config.yaml
dataset: "simulated telescope pictures of galaxies"
image_size: 64
encoder_activation: "gelu"
encoder_mlp_ratio: 3
decoder_activation: "star_relu"
decoder_head_dim: 32
decoder_cross_attention_every: 1
residual_init: "none"
lr_schedule: "cosine"
weight_decay: 0.3
Rows from block 2 of the image encoder of a small image captioner, named by matrix and row number. Rows with one number belong to one neuron. Each number is 500 + 50 x the weight over its row's rms, rounded and kept within 0 to 999. All counts start at 0. Numbers have three digits each.
Before each neuron's rows are labels from the 100 images, of 14976, where the neuron reaches its highest value: "responds to" is what is common among them. Only what is clearly more common there than usual is listed. The data: simulated telescope pictures of galaxies.
# fc1: MLP up (encoder.blocks.2.mlp.fc1.weight, 480x160), inputs 0-159
# fc2: MLP down (encoder.blocks.2.mlp.fc2.weight, 160x480, transposed), outputs 0-159

responds to: small; many-armed spiral; tilted; star cluster
fc1.169:474491539474534438421430557445528497464504637529537535572586470497367504516496513556393574523397601459512511555475496491524484535530451611541498502454573450506468520375485475551468502412537451513474464539485509562478501510524523474490524428529435501495481505474454511379428454583519603564573473531460523502483410498477556473490424453545518420451512452479441571513586524512568448484517536507517465514454523578535499493409558500469573567508349544495533462464519558483522477536521458
fc2.169:423549514506532453581521528528514539428531619525515454568528459461548523542475545514527559404524496460582560537449526541475483533524461450478485453463500451455566519445478473569475505595479470525496468498441490492559444468532520725443583432489479450503523532465466616526446484541503550390527480547463575505523506464506586442482414475518534410508487474503419464541529520465543476471476435512533358483417383503522455466417555544433486503491550547560510460527480546545561481466529500

responds to: ring galaxy; tilted; barred spiral
fc1.364:517531531522508446515444522478528473449491502579475518527573461462508528495487476526382545513453509520517559455399548336573458471516516510509570490443575518592533490509473512432467397443491493499575505516519453496495538471539491535505443545511551526430434575567438524569521472517494619528571453482532682539533517562539416508504502448366502499559444447495441478507547554487532519496480460486512451512459528471486464566571556412450393523484480574428498453511564379489448497453531546
fc2.364:468481474513431482637497486620603494510411483482496501489437464468495396440498516451537449488474490482484566532526561438549497523457484573401552510482505537489509526358491540461520469490518602546456577485561556541536544544450483494594508517453536567558491543534555537462465491519498449577450553453558519458538466535429430461544501541446475473519447571507630529554492445447465547493484425414579547524472453425491566474491457422575448511507556491415500501478434524480418568382534511

responds to: bright star with spikes; merging pair; edge-on disc
fc1.211:524475448571432504578519486538470448453521514489560540504495565441488506503393418482543474545457540518519448509534485562530529481526596518444424513473555538469576441534522410488549469361472453405409484444514481411501526454502537515447568581478527533536575535430521496529472559484424423416542447598507615603563510533450460552510477524506515440431567463520531584535605544508542557541519507543462527509479424459365479512537553529452584532455486512514507467515462473519490416461517418
fc2.211:540536542438475506582488532487628407551481476441525556465430552499398459506520523478456541515536511527468557416484490423552496561489471612498480487552514508507512484406508540534507537454505481499564447529535532455569537463508480480529473524508521509561440526608419554458544591494491534644555523518472430484434534540455524436488490548419552506423509517486517516435563516454521443497499422457445630571449565451529488520523512438492525391585443543386473492463442491526484401510496373

responds to: small; many-armed spiral; merging pair
fc1.103:520515499488533515405359521392508509537493606523545537548538498502386471492505441529405538585411589489522511553491503442538484508480508587561518507481591454539450494399517514569510441336530415504510456478438519490469495549496567497506518440519422557499501549507466441350470497512524521553535501500482492468471377493479500475530429492555512447428541477537449549495593495512573477505522541519525464532495512555532506495437513463478560601471331511482551485434545520485530504515484464
fc2.103:464593499526496433658548417566512603459511561454496437532535493448623508517497516459582506444508437431544521573483541525469489546507489493470538434479503464434557491416521553584536519535528476502546488471507484510566470488517497639488610427483462443522492519437536559576452493523480564377482525531549492479450513463564554431442393502520434447539518509481460506525494491438507429459470454494492454480485346512479495474389464559486540520488577451575526466564479500530553545431545523

responds to: edge-on disc
fc1.107:548419602464488555530541534441447526589497502480460494468519477546456571464506580421607540506586485466564487436558472532465431535528504386428500507524533506525481579527505507544523519420460502520540549540520502401575520581416515479477445411531411482478548453505504424510446604469451459471537493443540493480471586481601484569572561517464518535558493511484439549445441534541545444503457498504520483442555451543395411575534534481523464408438522472547586508458452570441483472537407435
fc2.107:456444485452477518555531518445484508527525527498552435561539556448635532544509401483520495568508448510471449493482508508470521535417494489531510462590514514569570498619474503534516523561426498413522460511409486366470455476453522618539412548443538446491511535558522533561552528511566457388462456629533463594491522524483456516450376474439541598528487520490525465468468584502527535532475510540552528476442524470446387505547529562524515436592491448564494457517524454532495505606472472

responds to: lensed arc; noisy; many stars; bright star with spikes
fc1.34:456537511540518464549392485514487450554466564475511486604480571455444422559507482595401500473461588479471522587490566536558558541464524594556498539497471474532472450392570548587523501514524501435475433477472469492471432475570497544477452453417530475536509540440526480469600578539466596490477488544398402469506367550427498466461422450492463455503537473458456542529495524467483566442521437574482465532415498523564550499512458571450548500495398555425530514467406455477515479466547545
fc2.34:540490469509503463548491499607511536436489525439530515504543442481412576458408522440509466440538560414585559554452402529505414533514535540502480488466510552406460511503503567469515551515518474665454550529527606592476465517552522520486541415505521455483509521483494491492431502573510547561469494366510538465511595468457532485561479537570490386464549505570530481516533430594451444450459533450506462537485524526483548519402379432471441532454513499441523437556500471586549557485534556

responds to: noisy; lensed arc
fc1.415:511498564539534523501516518485519475583547600552503421506484426460469457541522449552464461454529521486449468544527598490605463528507470536579457482377460431579533500419493429503518557556457451468498457591444537509490503518623472522543503546450473541444545623498611480488467535462492501570416644478470436510537424472427460471485508470472478428477439522450505508520562542498539517466439515561421482477451443489590515540460437438489424469516453508415448593478466488604504424443463500
fc2.415:471479431534500558541578470589438497430536544465501494513490444478547423447343516500557496483528430486526567586494467558442475491480524520467493524494555553438468491457524546490528526533600522596426504451507577510498453475559474535507542373581477416505482455432464458458381493487483505500482466341480494443485510493511535494520448522613426418580458560562450440521480445556465475479432571518498387511525528465513533507428504512501491539451507502491553523539596534617487589474537522

responds to: small; tilted; many-armed spiral; merging pair
fc1.45:435565489457545529448409545415550510534473636516514493556469483471394506545497491513434476470488584481552551524557542439589463526492484563513515478358572488526393507390510504523458476455478501532532517508496519563547516507510474485531463449516422510505519451491470447407549525539526575612573584506472427514467393506518573464507424454557545451413514512556453545590557518523538475429510472507542457480486522485608534540466419459479527432512341559501522482462497516523497573480549461
fc2.45:493476532482478486610548526603500479455462588449517463541501523544607504455554595467552529468544510481587546515431482509405518577528533415485468463457491483443551467504487522516489541645543417522529438468461453528484448465501504642493501472477505440517544458441470584560499555498476517371426510476472530459526488435501516514483456486474441344491470452500486513495539524497445529463427436503485381479457465491469580499518510610463495498451554573646481496502559517541549482436535559

responds to: lensed arc
fc1.478:484528495451507494419438534491415542473442527498567479504440454558552536488484538542476513603366455478453514470507501450489535547469536542507457503550455444549541418392576525552538484500528484580515574383502508465416426510542496515509511457470508516530551424484547482416554521546427525500554543541482457471576461472405617480513554519582524443577420516557518538524462561453472539535472528565513552562444487421500378511493505554480459613556473487518555449472441487483460368422422507
fc2.478:559509566539540460556547499470514528513496555386539511550502573490594547465439526475561449455511513470476535533415490620457474592526506512482483478432442564478509525461461488471508468549402542525533475594470463417477465562541598519601541361486434353524506489528557583408523545492535547571459507441571494597481533474464507443502481529466557493417510568508436507496531500463532528419454508543556440455476487529471464462537474439493455432494433470486432514528470478546599481554612456

responds to: edge-on disc; many stars
fc1.443:495475573533512587511532463490445551525545496386458448418490498626467579490535525439565445565545430500563478493462537475502485535456490468469537507486458528543422530582516511444523512449474408439515450498499496444575554518486459477607473488516421517449487450545524451501429438431577441510537486419516503560514622454580502563593570511502499537554452509470565425375433489520555475518516478467540541471595542516481456553599502445516474520462492465442483475452510604503416580623477507
fc2.443:505416511490430580502535595450452464604465496586561499450510495463495530557468476444551523549532391480438527474553547452488494521429470450457526508573515510531511478555484488441516494589513524447491455452488463480403497522412520473494446590477641496524529519496582541525537459505503417442543517615491439601584416471476404558540542519527559529569525472478579517476503502477512594588564549550477575428499463506470509562562530465527509585574541506548477573445517554467495526538374479

responds to: edge-on disc; many stars
fc1.86:464492584503495504518615499392475571438523466416473397430434430505465627469509497417550391492545436506535480459512537504463438500487481399499500580517506480581447541554494499413488474415485507509508517481571505456582541547448515503536526463571479476507509468496439482588348495517507421479558524341510544516499594515526466575491609495513526583569449508538496494411443475534599447513476551473530464479576467447452473471558485526513520494474518469520548478456536500541525528560489447
fc2.86:457473490506456462515498568479566502528503398521502464547505558499540530519526467467524532525455435521420415434530618437477585576478481460554483493497458507491560472574503543489444551570464487424577476483520492398474435525453504590535487575461573527498458475556560559564616486518542494442468505680508415573611489507563446531481473476403434554529492535434536511525440546395493552537506476532509535464434488506443499505576525540562459405570509443592463482487497532505529446549435517

responds to: many-armed spiral; tilted; small; winding: anticlockwise outward
fc1.267:486493499442470502527542402522424497482510465475423494463500510495463452465514542451572429464503434503474511496511421578443428494541493472431506496482481581482388527524481484557514593476432453484499540504499542494491501491464572441568483400561434497560480390439487382411405590555492435595484562404460496399490490490522431536518598479469512534511501565523475497521460496547576497559517619452535512535586471448372535489528405543506504445418474448523519576532465522466469524555409505
fc2.267:466454571496564442486432597406530525498517496553575422516559545538594537510564422467510500558560503524535451466424614569451548468515539427507434457503478497488534543533429548480475489538428489432522457570470416485490492609425422458462493485472516556614502583501528507550562446480576489423562533585454446586590529473478536493553525553423602527523499506434473506516437502536559584468512536595540483459465573492487413521537563493512548501476501514561478568512531460519552446540442569

responds to: merging pair; many-armed spiral
fc1.250:430538405478510524368503500509469512509516568571480513538481480519425472467497532573496539579501486502546497595583407483443506431502463572483446466436506466606556476448450543520450429422548494530480460368575503625579454456489485495511450552461513575480446471522502459474405473520500525482590439447567531517412414516541460527516506377485554441470583494535499468574621450518532606566485527503498493513535520500497512512507506384472591536523529477466545474516510459471527506464589493
fc2.250:545540533456508483485525503518539515526450500566493416488498491524521477462647510549554487432528496580515465549557538532476529448542509565537620500460451532501474497526524550486581537474429487479460476388533502555485467527455502605502520601417599457501508518458596475612527517485551466470537545582507575457485565546564474463502514560501511471613383548477462502510503476585428495468440486490538438489526492442598536583545515541498457439465533603631546487516444457454493450433481608

responds to: noisy; bright star with spikes; lensed arc; merging pair
fc1.432:489476467450533417485476507430450460448539539513557586635460532408464548513501559599442547500484473556538505580421497539453474508475517556411514609596459551501453493485480532602475458563545464463588492573490485507473457481601614465492551506478534496537483512453480469447547535577402522447453571513493496496544403538427452492500393482499520382511469502551516528504554511508509587457534492636440450560507503483480566463468481562466576521450488559469487531497503393556504522493540551
fc2.432:541481509458537398585507453610442498531442517532403536449505511515472519500470581421433467474572505481581497501465387416517455497553541538518443470409502531451494527430548494574482528563494580612525507501535540594531483527573436537467534500552386457469463438398418426474496532491547526531497481566512464482521565458566551343500432499561505482511535536532521496561530448570478463449528501523445527521513514464552539552394420570464513530477478546413493478514519442523528534434539588

responds to: noisy; bright star with spikes; many stars; merging pair
fc1.369:485435437466467393539529540375515424539448529537549587591495503510520433502494490502446490494520502532426498535553587565504517437418494468483444636619409479516534518427513446573465472503499467525453400532418524481494504469459567483450540459488506510593499456499563488496474543449562480495453519450509557488490431507436442505450448525357485494542453501512537529576613386441508559507512518609492541562481550475541527502498513577451458578473418530520478468493534472569486437552455562
fc2.369:479537487533563456556468418501448489461459501485500525576536397514560457428436545490495448413478459455460461442445532578412455477580526492548447515428514509436541476440439539485451551540469551551450559518547502518525504493535544482522528403435364442433511509427564536548537556510511544479460522587428475512473442521513551470479399507561471477517579519527457591463437483520478549523502482501495357513497552555504443547467414530522387427424499521466550465527381441556554481514568593

responds to: lensed arc; many stars; noisy
fc1.424:491508437530564533448443519477492514493487624490541536572499546538438472529523539555337473511514568469532466583496554539563508472532511568484546454463554515510497439377532483518445470476497430586427514495451543544511539486525549543482483464578521503544482526455515488447523488559491539582393630488469444427475470483558508442478478457414509415484515525539464529610585493503595560450456612578509480533506510520541436526488463463490530437447321496459553512450574477512463469508537471
fc2.424:503473532492486489536515509614502523392532603487520454534518469550661499484469604467640538490554469485565537569487431596431544474547420487514474501444490495466435488512499538486479520568498459592466500505507476517514499497534448570401505480492450482586512511453395508484441499495519504396419508425460546487476518480484511471543495449541526417535491467555453457560466458614485503454440520536522454546459479453448514482458491575475514516475586476527490515540571508617583546407553639

responds to: noisy; round elliptical; bright star with spikes
fc1.465:615400504587613521426492495470569483557520443504486481472464554518548535440520487583520554474542542599505432520513522477603549479477457513586520448504594430582469420562470515451562433567495514497502399482495414477358506536459521490564464499482485483430581591510510425502504488533569460517542472482469541477515487547381515535480567515488366500457451446429528492489475525490538462483564518544568463521516532549460510511603518468427516529516512495438472564412541469407473447500452468
fc2.465:434480449528455512505522561498466494576579428418482509458509582503591453516553521568500523578423518494422507395433557502486487515530437474493569419521509509508400468522528498395582516666550448485562520537500468568468461447472444541536483498414532532466523554500492473503486451460497487455533520468524470586492462624422510540498543418504402506529475484397548519539537499425551508591597512568494466441571488541488499445511512417590531491424507418589498466470540505425527492472474448

responds to: lensed arc; merging pair
fc1.349:441604437472525425485444534384554404509477552522515544586545477485452479546566486582383466504474481480474517573413533454476538469566538482551508472604503420450593484470463486451520450502562423514490479453541528457442453437532503492514481561485563495608467537519456491480598544598436534561483541570508416517527464521545442423409414462440462443488497368506450522607544515524475506534434488533512472504439449439475577463535516488529512472540447528463435470495503501516541542418454565
fc2.349:492549543521510478534464477590563474440446554431523447545480424572546419487402648454614507447558495529546529613484477528473445559570497422478399496516514623443453458493579549522458545587537545590536513500559541551555509487510463552472525476528422491508496557516462473487442520506461493518462478464504528491471595460483535418499438501478519404422474510570453480530520460489495508504505498420498449541502420490597594464445420528482405501468537514477501472487567548544499534361528547

responds to: ring galaxy; flattened elliptical
fc1.188:527494554504569480481508470432477478463558494466482478497443498491464520566522438513493537493605482586505474512475554508512445476422492392461535577508452467464577456483500469520448618539475450447530533630389554516491512476533470521510552504496516440538627611565486523486550513576530433469501557522558467564532471523519375462535432492451480541496321498520580453591486503552517566462566469521545461507440540474546527493501468492453397387511484511466499469427442543524615453526492514
fc2.188:469496468565471531624544409536429506397515530486538531555529461423539449482396561454546464397568443481514545499494536609372495489524455468513477536466491544465475495403475549443539509687554534562414559484503508507439544465576475437486513514478487355487465464494496428503490511509532478477539473451540435497532474461471563487535424485581496464539518512490527424510497509537502517520467564553476410458496564437518479509445444505557475495468522506484476597554533542628532580552506540

responds to: edge-on disc; many stars
fc1.402:487487556550461617574546512487492590475481503512405483426481492502455558472482448508552427497546464533597462434478491412529528484442519397477505520413572482545487517599487495465547466470483532530481509483549556484519503520431491537576409560540499552460484510518469446518491407494572494461627493433476543549552573479560449549492634541525542629592447459475560470412420501545489416523477474483581512424536497506510404441577503461564508523428559525510484485529566582473504563521494446
fc2.402:482446499549428472524556509409519494581535496487572498486512567496482500546488392511473484587457402492386465481522525500460520547421504488434487511587480507509525453535522520415533528530504530383491480515500441458458503517448606552533470577473579516450492574525606513553512493506529433492581516564534442584624429566423443599478426493483452574418488444506522447505522531424507512594464462510513584426446503487475472521596536436520449488535530437560428501467466537495477459543436393

responds to: many-armed spiral; winding: clockwise outward; winding: anticlockwise outward
fc1.309:470523397469559484460423477469561452495489533534475541527464519536418394502502492580465478489520532403478434534478486591468465583507505520454517495495522468481478480459540510513513477357488424503506533449449505457456558483472562489515396401565491490498480528500503474486497531462498534507518546340500458496447562514595658552538442514414537476434573451502502521457510511564555458441581544533535492430498453541462440495495537513539566530390414421449564481544598422544487554548486415
fc2.309:507544513453510491536524530549486446533497495484529407481484464482601532463480520462555558496559515502560486504539494564462496519533497477445512413535469574434552471627466498523475508497508362508522435480480466489533519477491551587413475650508566482506484481536525463488495452447590448405578511605428600513495572467509451488535519524443508382498480416528512478542469476493501459505496471509457491515467409453535506438519515581447591575536596508645419462555588476482526414425496570

responds to: lensed arc; noisy; bright star with spikes
fc1.325:436517434525567482419444540491471449508586548585482505509427503457459429516588511555444538490498499454461545595419543454525484487489474636532507537498504518511528465453492459575517483550533475495479432457474483524463483474533474466449531553490539538471517505511531475444570470541455555544448511543587486472561384453498501436476430413417499458411583378525496522558548620523545538504489442554486467513487500510543567476469485479473551503485354509468520528528485405610515412511623614
fc2.325:549543530481538430539514509567520506447508570519495453532519443540438459437487587453627484480530511514528537451533437536519502489568540462460554540432446594463505481439507516505500549498547505646474526452562567544522555509524405539449517483509447462516515581415405513462414483494453476518478517411457542467455567465490533375516482516542490449538465474551486476548528382600365559483501509510499486513435479448530571479418441489439462593502565556512497473511524527600536504402577588

responds to: many-armed spiral; tilted; winding: clockwise outward; winding: anticlockwise outward
fc1.212:492490433507534487429443465351494517549559455471477500523462451499419500476513507557382480531494549456475466517497509562461454541551488587483490524455561509483474478422519496559438493388534455467491494437460567523506522458466557484502473436521414513513456481463495421427508481481505614587468547471432442445430432521538631535499417465495560431403495466470455525484512535576531468456488564513578464479533536477528479497515484505543613555425289516531537534498550500546507563539546439
fc2.212:494515565498470463562504546616482474434486547501528460518539436528630568481526575466615551497536551486518527486522496560460478470620517444498500442518476495523538491526502494543495530511535449495519470466515472498557433503527495555365449544469483442515508489458494557567483475453537447333441543539400537482498584480506500528512519516482483435521482466458539453552442521536511534465488504511408434530448424536454512441526559562391508573501612499666479476528582468444593452411499556

responds to: edge-on disc; merging pair
fc1.87:493508522511480465476555578491516468421472507464604444492549414561534544459410525510550613565482498464494526483472539476556451522427541593494464512453564450547533472536529493455495472427489595507540403525476450486500460434485452463415538550397478539410447593519436525512510418501439546548556425461483549538365497507408507444467514515396493534483630606422452531475520558415535589515457498518551476527455512508556474466518546540525539447531457465440450392466465526488469471477504452
fc2.87:458579572426481462655516555498490449574469519434469567533510575503512477543525448491475481508500466519494446466539482449619561428482461587442562572530500490537518388476454478489547483507558492542431570458549551383469519490498538515530519436549522509505521448638530554468491554463415502482473478478611486488471485406389481508496500461579494504551516559422588570472545415477543590519448454446491485447499523501566466533489401467481467395517574464471494515425474547494546469430509496

responds to: lensed arc; merging pair
fc1.54:464573474513495486465412448450484491552513605489472509571496435515441419467476570556421382518485469525544461477457453449455452568511511540522552500363615490450558519488507440565435456494540537541480441433447494526535472551475554491435459446577453484532460444499572468397499432523518549508464600431438422439388461558579538458513470472449494457507540525472465574534626504512486448542492537545573525545439516470498535510454420468502547507442381476531510542483511488525511607543510457
fc2.54:474488520492488444480470600583473464450500547543557420492511446515653476433474501405606509468548566472518493526565503518459476473521581402505533523513489504513509501515506583526481559569512453542505504512534348510531446541438399583460518549436501555506489463455514495558500490410539519393446580553465589491565573467455520407546501508468419435559512439526473504536470519523463567431483534549466489466430518452502542466571468551509550590499579482556544497558580500553552525387455506

responds to: many-armed spiral; winding: clockwise outward; tilted; winding: anticlockwise outward
fc1.286:498596441453492520488462500457490527505487594500556586501530515450447443503549441480373580589398520481420564552486511487495505493490508586493557505465522457487486482388558543528523529493589488476521452480440592526446524488577502577550490409482459553464469505490544519407456387545529536608488502456547455477383377558487539527578517471581437495474533441493544465498576476560543518543517521524450447552447401565443528530404517494536554541461451411498478485403493517459514471483506466
fc2.286:570481570505590488546485423554546517445489479502562508518502398491450452413480521479487537459512578493611458607487399519475507526543558557491428423403541525506572453498491589523555502536568519569471431459501529429438556529533425487573437413546409434503535473391502395528454478568521580571526470517533502494406593507491537455539529483483417465516434468522445562452516556550504445491564613533491456527448490531537526541395495482422513433541476449464482528452469524510505523539499479

responds to: many stars; merging pair; round elliptical
fc1.247:482452533465507428466524490346536441511489497482478473553462580437504513508459461449456539487506550468507470524508578539465525485565509581519454629586513479474577580516462401479556513499548481490479368568489498444462572580569447489498578447459566542473483538474538526515457525516492480479582544528514385514530496522472422476559456528447497434524406545491536586500434518514519582483514476561492496443534512475440493455411541541358448524542468504505538519536413456461402395572496582
fc2.247:559486442439527499582471489500491488494545548552464600487500526334446447497358513485431501504447436449431447439419484438488523443481462621470400483517463497533553573403494509571579488614495532496426464511497511490521540500539542362552536531494479471516448483500488552479566593472536519540492515545485450416473489525462525510516415499528494517510525447539513480489523450551397530486543453446453570524467559512547490528494446533608429491486470524371500411435541448524459550519516537

responds to: lensed arc; small
fc1.141:492486565527529525464486529418474441484500656574481525550598437470374543519507402448405571467537539472545501554476518497534420472519479547518495519472475452599578514473482498558399501423516479501518415580399544498513505486549505517518515486504511469476485529457493456459505500552558552524564424559407497549500547462548425492526445488469527441512485481472497531507515605528531420481478530545501411471467530544475395559450613503450507524483419624382559500428456504547489538585466496
fc2.141:407524519376376511470431525550499557482476578538504481463538455491539511608470453428492494528455517472482477547492475529445439521524528484457436505533366473473559525522519475511360531594515503497491520539480536490575474436558531603455559489506468524550489482549478590527566526528519498421509471503433472522529521436573543479479433521503580484582535445493505435529489536538506566489420481491472329444378443512529435483454566514531530489550551602540498523583505558560448463574479523

responds to: many-armed spiral; tilted; winding: clockwise outward; winding: anticlockwise outward
fc1.433:494483449442514577540566434456479562560505443536487453455492462620505524491493560433554377531457512444542518430461476555496489468520458495497435456550503544477540492438575493445494498505416571502481512557583565455546561613468468465554438410527501518430572458593504462469576420503577416500520529387529525490448553569544519553510571474576521638492497510519501440480434467546507512473482519506516521509541490441540498499520406463532544437527534459581541476490558581509520546472346440
fc2.433:538390522501487498488511562400445454531484529452557489448511469549602561522618409473422475495487496566502471463543607551521476570514495476514519488579497495548527473596414524442433464542460464429489420505450378384501412519439503525522450487518546502569511529538595509571559455435487492428591545599506547580597472559427557574490498493437471543505476465434503508479507547429505543490462551539526513506495484524468516547554549433537599481558508495606495515479526468523543419544506470

responds to: many stars; edge-on disc
fc1.61:538485526546565522471525459518454472575542541551441544531419511575467449515541513457587489506577462515502413465431495437519455508522510447368539518478478460580494522621439508578547446491472432423502476509519517542547538497491549515518473420633445481473490517477447501512484453542556479412474490459510459492473571425584422533549554495486526609573443546507577471494445530581434462516509518461583507481608472553403476500617542532531462461424547503466490497507502538456521608620480442
fc2.61:440523453427468537504516479482485480480511496542568410538487453485561603491435507472482552512514526565539477559565554545567471467404490434391514477532480558480521541517521548510487445526592474417511459465497402469479554501456486536522480592465598564503480501479411466518478449521509505466596524476441451616542488487543344552496526522496532553486608427418561475506409499460414487575566462598478521542468411589519464547483533515529534534464478457630499519455518473547467492575424535

responds to: noisy; many stars; bright star with spikes; merging pair
fc1.335:520488484514567543330473524467550448539466540489503474529518528550504539510525440578505489480586592568561478537544530535584508427480509567573516605491552441596480401467491476534425374560439510493543424518475420493426428575475572523441514516417474540529466574523502445460504559547481501527500495484459533484569396533434461436454510484534430463484460405539509542555534490499537465504529488529488391539451529500557496559539526498439554528540455582451465576427481424431469473590509508
fc2.335:451556414493434493475511480525536546522480495478498472483460498489654465530483512522505509533499521495469470488467556545489519515500526462504567498539485473501446405487518503460471535814503525489561540527555448557443389466545489623477496506412518530522509492545497550555502497492462455447446568468572451509517417552481546490463492476490415453588489390468529460562538462491488580530514482548496327472454442492519531507525474480540521466511525490556454536507514489471487447492527553

responds to: many stars; lensed arc; round elliptical
fc1.398:532512483502509446393481522479591519615438517560561492539504478473507466537555482521422596459425586409506509464544457434519506471495557564491471498532530479476550445418481467593482548498574491478570424507458482567483477508501533486485472531556490568485494510471561607520518453563476468463516530570552466481549349509475453431487521505531594400462438476413457540600517585439511494465568560481440486607453488480569533442482519466454435577506509586468550590535486480444522458408510577
fc2.398:521490508518562570522442435553518560492496586458448529554618490515488441500468577494348473477508519433531432474424499516444459515559572621550535555469531466522489539417493541495515467519481570574486491465468513469482504496528568494519557368601489421494415483448470574529489576529449513569504604478516489492479495431471549445516545443542469449580474616480480465457518482505405514461521480477480489511530465439478530532463420542487521427445485570374541485408542481559516541382469471

responds to: many-armed spiral; merging pair; star cluster
fc1.246:524478528434489510409422559479475569590440494549540515518486535532502449493434538475469571516440531500462539514500453405537523520527490543561500366524475464522550485420526488478555443538576457472530516471489484444456574502463521475454524462403436623479558528513504526416492456424507471467542443457591549469411457484482477424503470475565391468526499553474470500474628453543447475409475448512504510484516543631522537572486556482522452592544483553609435451560570614452508483561531535
fc2.246:469588632554558507499572515544458516511513599520475472502462470545592546454443449586586455488543485349501493448492514523431493521597448454475510443445480425452523457477497517533480522526535553467528579555453473440503505527471541540434508454542349528540490572521591480574412462500555537442444511511515559485513462539471583538548550517601440441546430524524392527493507461462536524496582478534558476514504438548561436519458446459493442553429489464515519491492487502417546542425511406

responds to: edge-on disc; many stars
fc1.291:476511528519487585470484496520489498572546552481428410429454449608436508509529485458492426516571438497579419414481539447425518510513462432408470484498462464552530509637511531512488475490534483544461494458497514520580509511440420519602400451564482490459505501544487427584484435445582485522509522476502583428463483476527527500538553501497505642479546483491464478449496442497496436469516552486524551443521481453419486551665458411520553537495542525505564539476637554538525583477441463
fc2.291:471498516549473530551470581464496399570551517567540475462507506429544489506539430483505624595551430481501494461463476493474521477412458448575452460527495496500522397561576480420495471611497497434570494467515494364518412504450504549504407517423585550541489488495520556533542519475417447480533515492513542512562474553470425546512536489433561565499492473442521475498481506458590491566490442561566548491515505489459498520658598446492563559558618454548501553466521579519568452539472477

responds to: merging pair
fc1.327:531542476500457481468519496465521393514488525591561517524513569419559462487486538518396545493387580441559490571528518507536561446512547531474447540453477521625629600501559485473431445446485495436504497440569518481486491501550456578549398557462525479485481503471474513495452512470465558487601455642378603508492452513416477439495472420468452505435511494416460501557536452497567515499447540484477480523485516476474485555498525429436540602480505503467486449482515373521433446471544522
fc2.327:504528449499535450593465467596533511475507607494464470534453535529556487553534522502571455452473456471530458566383520420592565505521523560510490547509518474453523513405500452526545522447416522471559542506540444567513479461481513618568490440507434490546520498493573518476576526512514429505456431437603497449458591466516521346566477488547528461488498450558621494536527500499475520496464464461481591483456455453569498563448370545552443383419472519428489474512464474497501548405497506

responds to: many stars; edge-on disc
fc1.91:493467530438523568504539472505427506513436452419451521406479474480471567491558505465560557436536466521499477409450510490510486486520466416487514519476447498482461452558555526515533568492422506474496488522467537405626551498470495506530487415572433356488573485514482399483542527431493410529487476415554431462549519430558537534532603500537570557536458493451512470451422500641573475462571590487530477542546477462439482466521396469521468445441470493507544473467492640466448578534442504
fc2.91:494463477533458504494488537404441495519522464505619465510529468401559599564529487415431549499532532467539485510491571546375420462504425523463476433529470507525505483551511507475389510590532440485505497510513440449446495542423484421461398560502531403536493491590494481510528522534562485430557544516498456530585481498500470594563589522485519452538478435440541444491418484508511572588473552512471422457512565467488471507495612508524518546528544463650495604441560460496531509514410447

responds to: small; lensed arc; ring galaxy
fc1.240:442535587568527550478502472394549488581504555558429474494396467510449530561583445501474388477499512507551467497421512419463498554532496449470493489338491489622481539518501531561497514479553469495510446420505497514564505512497463489599472560523524501494482529556451403453415504484611597514545547433487487570512492483559511499589561452512544553465520374508492471508538538569519465477525438506495507414481514521494422433534528494437493493456452567391432428466507552554509527469530393
fc2.240:480473430455461496573535527549509427432494577487490430499485521558599485516491448470597543508470481504547597483583486507475464468499536423408519468554450462460586451519512577535510512558585444480493493507520457455497528439520461605457501616516604495514596549502446535520406457532488472333532493429503530481510535504456496524480553490471438463502490386456565438476444549505388566500476478496480508502496471475512580433477460519474464559467599495625438554493610538518478476439454534

responds to: bright star with spikes; edge-on disc; merging pair
fc1.417:529446564487485414450523529500565490464597465441545464472591530472440542552516528464516499493435479491516514454521507529500582398455550579541492621594483575482526479446476418520485517433496448539542477525499559372565490512539580449477538453414545560438548475477473567544471512497462384466558521586594557503599437462451357566500521498459485454523489517574572562487517499486522540500527458470445522447456531456428553491456492496537452563569600510558448509505493427526472402532481536
fc2.417:580461499507499410554542458480563515510472530580467570528527566567545445531563473520458496501531502551445464339399526493569566544442498570478579421517479436481538457401489462476470561439416594467493430529488571469492544569529560369496560457500372492497509592462549474520583525459488540551477427581589466497504485521522493545527413433495553566460527548475522545536577510526489465510522460496476587485430453434544483517495459477530434445556448549431432531498465481481478469509505429